Weights of a small contrastive image-text model: encoder depths [2, 4, 2], 65.1 epochs.
Rows from block 4 of the text encoder, named by matrix and row number. Rows with one number belong to one neuron. Each number is 128 + 24 x the weight over its row's rms, rounded and kept within 0 to 255. All counts start at 0. Numbers have three digits each. After the name is the row's rms in percent of the matrix's.
# fc1: MLP up (text_encoder.blocks.4.mlp.fc1.weight, 1024x256), inputs 128-255
# fc2: MLP down (text_encoder.blocks.4.mlp.fc2.weight, 256x1024, transposed), outputs 128-255
fc1.7 092:117150124071133131119153148132119124127125102112121178106125107139105116142185076158094070155117113148120112119094156120157142127115076118097118145121182131099149155129124125108129140157145106142164144144176093135163148125105167139152141127104116165125117153112165179133128110109094154142122074106121160096144105115141138143120152112108146131174104107177087159102110135109142084118140
fc1.8 107:150142105065115096118118117139127126122130105113170120126078103082174143140093134153121187131106137129145093124105155154149122140094077151123133128103172155113116149113172105123136143125152136151141138152106142154157130134104111112140108161126113137150109099138163133135139109158109128143132126111097135092121099182127125153104099132123093160138127090143096152092114115143100078125141
fc1.9 090:123141115116118115122136164113103108157127145147133128118173115126146124080098081135097114134112112129079112114113091102152175137126144120136146089134138117142138181179119145137126091129150113177175140139139098162126153159144118152080109085158162153123168096103129151125156114108131134108154104129120111107149101117127161152108151082144132139134115132069132096169102121122136105127153
fc1.10 107:126069169101141140148144124164138128132114162146161113160132139137103163130110102153130141087127155090135154148110118131187132116135142103112111113133169103141101138163113130078183098113124075110155107118125129134109101147105098142141127144141146117090139108139154116148144148109147108109162122141157135119154163128100135124145136133160105111094121157122156137113101129151128106117170
fc1.11 103:116103212139116154126151141109083084193096174116122132152144147149084121100118122148156121136132093120106165099140103126119121111129155098125119128138189104170171129161176137125165108104086124127134155129116060142125164143126114131110139124142147135116130115111160153124123133150115150138159129124119121129104130125092117100140145098150121147116096108114150122134118139149133135109139
fc1.12 105:115123139143115155115155150166125098131101114144120118132127113119087158095124116185133134110093099082145175118094125140130166096161125127101097160138145125134104179118128156114127130121136139149134086122177094149104142147150126168108137115119095108108121127113146130117121142131142111152163151136111109131149154103140118110132158122143130150100077116120111178087086132159138122112131
fc1.13 097:096089141135147186158172129111085104145117138131184149174128122106049123102136146148128150115122107103105153090158118152118099139169144117092124124175164154122121178162131127123168131160124118130141122127094099122146126163124157119095129124159153147120139114099139119142111119141150115136140095101118133089155141099112088106125124114121124138143113125148127108102150132142142152124144
fc1.14 102:117115106129116092140113165084091094149136123131100143143133097132106162104134114161141140113128092105171147133088121147143139093134121114087075082151138091146127114108153138103139116144171149118116150158116121149146147130144145125099118140154109137146153139098153150148122099128151125120166145125077104104131151139106120103091154147120102155134099108131089112098125121157143109130150
fc1.15 103:093093151136115155124165144086080116151084115126105122103154081157080101139173119163121123142118106138118092138100099121123150071169115099091115096092155106121136131107132158143172126154155107107105126128153114142139150120144125111086134137126137101137146138087135119150100124159150137104145107124119093092172125156136112079093131121118137113113102138163128093128107157121142117082131
fc1.16 093:115100095056144125128169137136153122138070159086171130171101135106094139126162057129092117111134109114140151122155134144113092131149160106152141117127122134120120123148142135122128127168149095148192130129095139121137173136164132097086142156165147134103127098096118117133082115157114129150117167113173108127153123108133148154094107136128136127127120132108131123108137133138136112124152
fc1.17 081:095146139094124100123140159118104104146142151095174159139139139136129173111116120148129153117124103105146162132131144130147127117142138111101126126117128123163143153126146123122139129103132140143147110180147120136151139166134135143116111153140135160127157097127107119149149108131116138100123135077092151103143178109124095148109140119145099174115123091136128140127091149184136120111174
fc1.18 086:124139106102106139179169172115098080167122129119135146187096116122128138111150113190154147096112145068141130130124143183175148116146146104123109136143169107152114135122160109116161125125168138114139122144128132136154168194133119163124086172160170145131153107133155115146133125139103138134123122108095132097108165093096113118116143120132099163136135109116128126122088157172124128117122
fc1.19 102:134121136085117175151106189131146122134102136131162129126100102151131133091132153136170201120132106102109105125146122181131114124122135096127119161156113136140151137118150149122101147123147129111136099147130118169147143172131097157098089172158120144158180119130104107122110117143119090138132135118114151096109163128102129085130119107112057130125103159096119152103108174189139120111155
fc1.20 107:122088094124113113103127148088128105155121133183100158117093162142126146099108179136153141147126140132124125123114148139123157137165126156154161116156121134166098144103162124115153121131089137159081093165123095114105168134166102149136102116107108112123152135105130117121150116133149177112148099100110126135098115132130137121117168105127128159119128090099137088121098092145188106132136
fc1.21 116:136130113166122083177105103102112087122132161138114132111124137087138147107111083171163157152105140145123135121139144154132148126142129137131102136137136100149151132105109140128129114147103102145128113141140132109122142126104138131121152164137167154098138103122109122135148157109079199122103090106122122088123180110100120113087179147174106145123108088136104090144126131129120145109157
fc1.22 099:110102144140116149124145132125141112143150112124156094110105135121112179140125123124121121089125143143113097152103124172111135085147097129096131158164120129166135138136129124127196091085121144100148104139146121152133111136099120158138147128129122131138154134124111168148135145155135156072151089146112109157127175115108153128145156144119142144153134134169078135110101152143139114120163
fc1.23 081:123121167125124133125089150119100079140095151114169138146144133152097168095133139165154158085113110100123140107148128128166128148143117118134103126136166139134131147136142139127151150125136126132156141136122148157142167148127144135112107115159128170140139114114138079151119063157110116128173123104116174108115154102089141135113140126128105137102098105114136127115101151137104126105173
fc1.24 089:108127140119150121157122142143101132176108146111163141168118131122113151107114131160159148053084112081120169137119107124128153139122099118123150136150152122142123178128134146097170125128125096135180151139106113145139162143138152148071143153148155158075144068132150156146132109128115125102124100137131152086101169104138109104127131092184105154165101106114115129080114129198124127118164
fc1.25 111:119106177132118155161133137120102125153133178096155146130113145086126134135160144129131164066157153136148094144072100132140108146151101136120097132154140123122157163135133129140198120144137129129174148137112131133151134129135179111063146137142144159137141121135101144176160094143142151086119087133083115100087137112106075183141118101140110119141143132199131149112119161151120145152133
fc1.26 116:113133179143139114128137124153110123144090142130134124136056121112153114135121130134140149155140119129105130112171116143128115093139122101135165172114132094133123127206127137119124095091112114175127077135136114122118149152118113115149117168120134082134124075126139130098044137139123138139152162099105152124121132125158173124157125102116141144086134146093137162143111122146135151099134
fc1.27 079:108118133117134123154118166103105098164100131120122170162099123141122144062136127172141092124090127105166156132133146122120120120145141098109108136148155136119106146129152138133134133141134136135144115154127149128142175161136137137116099133133137149126148109129127121157128126142128169137156128075114127100134170087096131110092166091150077167148097133148136126139086164178143102091169
fc1.28 106:143159096144135141114153137105124106119113125133128152134137128120129113101112132149126099127151134107125148120108149186147093122121105154117136118146140114134151118088173093149149147110129114097133136098136127161147136155146108163165133100113150113164145123126103080106122132160113113107140133149112118095107103138112116121146142094109087124151128062106134130126121129147108140148136
fc1.29 101:117130169149115119136127152110152101128108139131122130127082132147125103113147137138117113132132107099176131122139142150103143095112163099146112149097106164111101137126168182120137148155110134180113119154152122150133192145102145130124109079127143151156125150091109137141086089110169136156108124066086131105134095113147139095111110104099130126119102131096113138135124157131124135115139
fc1.30 110:138101169107114151112172205102091144129109135165132104111119119148145097099145112153137117154110089130132153112132081120128162097148105083147110122125110122161144122130114187130117109144153157171119134156108103106112173146126105097119143127117120134141130122099140150106093137158143126117143159113102098063154117078138134099127132065142142139116114129130105119141110121139162104075136
fc1.31 129:110143117133091189144139137140148137160114122149167142108140110138075119081185160112102161129124092126112120139102076154154142095157144110165127130124122136119146146140178154138109103182191137123125120138151106147117137169080112135110144131146133141110151122134118128121114109085122131115158120142106114127105100139125136129149140096144144134133107152092077124132117159125099161093124
fc2.7 094:115138045126215134102132154095137141100110148062147173132138097096141137161117143110150103140126149127118139119117172115112137130132145137082132135120079151107126111141133113108127094120140136110090134125158110107108136114150159123138130118138106146126110145159140116166133101075136133144139106110137102131125163154132115113106116133102162127137119144144149127155121106107137078153107
fc2.8 116:146144124083086107136131118108118074130149138135132163141126109101071101100138138103128104131119126151109149148124119088119167148141171194165100113120141135157113127123146090146141120129119159123097174125113135147107109070174142123137115075074101119163106111125118110128134142083137132113108110132111095120144106187111115131122148126130107170126126086142121111134137088100134158089094
fc2.9 089:138101156107158128113129117176165150099134121080105163137125091080132127147125083121143160144113148113129095123135153101114158174143144128088121157122126128113163145091126125122103125104134029104114167120130113182131122118147149099144109105112114120131114121115136075149125133090145146132148107123102110115129121121127098129128102104082139147117145156126128098159107126071109100123166
fc2.10 113:129170080085103149121121125075119148131119124126097067121120106089089103118141119124145130160125131109122151133131159104111162110114154144163152135167088126117117160125133120147115148148118157147140150097109104115124112167128112104133125162122120066106124123092129133114106123080135110143124174142157108093117137180153141087111115121144141108160163154116117099116119072105130134138122
fc2.11 096:123077125146107167118115128064120144109142137153094105152117127140093120144129167132150118137147119125125114156109116137103103138137107096114124125118143139128146116120137160099143080157118099150126094095139120069137168072128078110132126081147087152103149171138135115120156107162152129107121109122163155122133153131117155116140137110097115145102125182125128129136123159130108150125112
fc2.12 102:141129168150131107114150104153139144123134160123073096136102181164146176118101161142108124089150134143117139129139125105126136163126106194121134113150134121085122120106128131132124115101135108148127119143124121156141116106121167071117124107119172113104130125101148103099130151147116133134106108126179151153109138102122120159103123135112146121135110132119144165051149146154112112159097
fc2.13 096:122119162122124106144153145135140115124091141143115175132144117093100085137122124137120139115138145119146136116145144108153125123129148128148114126116120134106072137131134143105120122135109132155131115092148140127183123154113121110118102084134123089125117144091138134152126146151145145124143123134153164126123136134142111093156098103132109129154070154150118139171103095087168147122119
fc2.14 084:116100131049136108097125127139121139101126170156102097139140118132137162114130082126120140123105144128132125149096105080122172093162116098127136147135169109100085113120136136098135117126115110167141127148132123131167137120118148137122159108131147133137151122117157173126147122174136137126128136126133155140133136060156124124182121166177128165128128142099150118097162131126131129121114
fc2.15 114:128120101152096144145130135167118101099148132120154127139129137162127167085085157143123164118110117123146159098146117144104091131094101163149124126139182122152108167136126152068131131094110118155123121138133138162117136128112116149118145165126152150139120127163149098116157104101153115116143109132191175073129131172100122137172130138137118117122130115119115172107144116130131134132155
fc2.16 096:111132086143130080120110115121119205164124136160092091114131114104126128154170070154100139133118134113114143142130151110139153119155108161143149121086129166098129092130120146163131119168114152134125107120152111085153131095111163128105154130093173119098141134148115150118139116143134168131060093123146101090129124145151144148090103153159142108117130083163133100164113115099098174106089
fc2.17 062:157150151097096119132124116172137136136123121142096136154117145195114145137133155119129115137150147125169136095126170140138097121083137133160095137135137154204106099113095099153156139099140156144133146093126167115140141087125150147142119153134153154145124099108129079116133101086134129156091135127118158160106132120125075128089130128147159101101101090122121098131155149106096164147109
fc2.18 060:112140141131103111102128126093161174096121109118129124135103104154137091165128146118144114143130146130138085072131154096140106133105091119132118093113094118086094124124143086142139113110140160141144120154172142129111110113090121140139123152083096172151080104144129085137112149153149113121050119138137149152119121121150118126151094171144146120121060167142134123126169153140169151122114
fc2.19 100:143136086161154137118156132118114187121126106122113132155124144133145129182120101120153135125121134110121099098135125131122139109151098093157117156145100110131145122126141099124124103122132071110107090131139150117107083113136075126121104138185145150118119138146113123153147116123143101132137129119168084115132139138134139126140120135141140129111114160129124096151112190141119131135120
fc2.20 119:120108130122116161115105150123140183117141130116108078120121128173099153143158127138103104158122113135127120145123106135144053172097150154131127137115153116067154103136116150109171146174130159121134113125148123111149102144117159181208131110106142114118122158132139131131147144145138097132101107134161134194114157096173125148146119111127135067125122097109084168125135151152123099139142
fc2.21 128:142082129175106177122115152171130160148134077108125109129118147129075121135168136134128115135108108138110137101130111134120086139097162123153121135100150133102108194124140149100128128158169175104147113116145129112139126134119168171151101143110113075139116155110119110131101132151119064113177142140065129147139107126134109134149129132055138084139128105123064182148127143160102109137122
fc2.22 102:120172104120191119123143106095121129114115124143163091103139124164142144112121161143126118122126076136094109104124121132100133104129107156050128121169054141086114138150126103162126116134132186090129135168134142101129140108148150096098104153113122154135154160127127118129136141133139143123130128155134104180124136131170162113121106130113116142145186191131107134131141113168119104143104
fc2.23 062:148135135132140150137098148126117142118113106069097159124113105118114123130173158114147106149123157138137121139167123145102140092130113134128136116099149150141112100117137127107146119078172143119094109168119126081112130113131120119113126147053135171120127137120142139146132106129134147130134072130149164133165151184135111142162131142146129095136104131140146106144135138112132139170139
fc2.24 074:135122135149067127113129152128137124122126091135130098094128135122126146139159100109146086162120132144146099138118109140118181111155126090101104080085177141186137141114145162117136120121119131136118088155154113141115147141103054145142133146082122149142133129092135154118138140145165140101150108109108174166117141118109166073126128114130150139154122123169125140087135149114126153096142
fc2.25 132:138162143121134120147109071146136096142125161153146109174124165129157116080045120140128146143134103110138122128162134098111100144141113145124122117137163109122113144133147132144131118121111118177121125114110124127099128122120090094104146127146113147141136124130123134112131127150109103140111158116153169103146114119104152126110123124155082119105155157115152178143128138140120199156113
fc2.26 135:115138092117137138129126138058101139085126109148094142175149153143137164101088134118136115108103130119147115091109123120128114178110107153074121126183127137057147114129125111085120143131131137116143191114101133134152116119131131139172096087116125216129156162142141136132167124117124137126119090139146145147133153091123081120110122135106119119143157165136140140141149098137100071129134
fc2.27 051:107113116090125129110103135126099158137152102093113117136087132117096116174162150115154124112117153138112114105163132129143104171119106160136136139141095139149144122157120088125123120102109107167133113149151093138103120111119145137170100128146090138109093138151148124087121077156103176123097112125156121124107165121195140166108148126140148134109120130163092161138107141113105091148094
fc2.28 108:121128173116136096125126111135071158105128123105134101134146146134154098143094140131143109116117153128112060112137149158147128104105140140106127124125168118152105117130110108135139134080137101119129136138119115172102127131145122147130119192126168119146132142153151180125093126157143114127127168131092182188123139138137108134175133136159113139136151186138186114140125078107123107127134
fc2.29 104:149131098127180077134122117128151121110167169104178166092147102110108083145117145139142102116150125095096138152144132146132122088118158119068098140163064129087086139126110105157121141123130136097140148144128134148140107138130176133121135159135105148130163145113176140157105143119120137125101133152130122172149154136152109077142113148130136109143134163138148148171119082102109152135144
fc2.30 117:134125160088153114155121110145152165123134141165107089160124153129119183106103098128098106107140114118133152132142142090144100156109132184129098121171163123070141115111115134125134130160107142098145170121085132120127121155113174109107138093121157113117138098140145115131134152149107122148108121097177091116121118068150088138107126123146133084159144095147134121100152111146113102136109
fc2.31 134:120112111151135094136150097126129160144134136105160159083145105133183193152116114124086127138134134151110140143150108118118179088133123135139130130126114132106172137129139108137131106128117115129136119138124110145107141174115119110111153141137162111098146070114118192150134127110147165126128090131139063118115058121115147142112136112138116147136128149124120050153128104111117119118095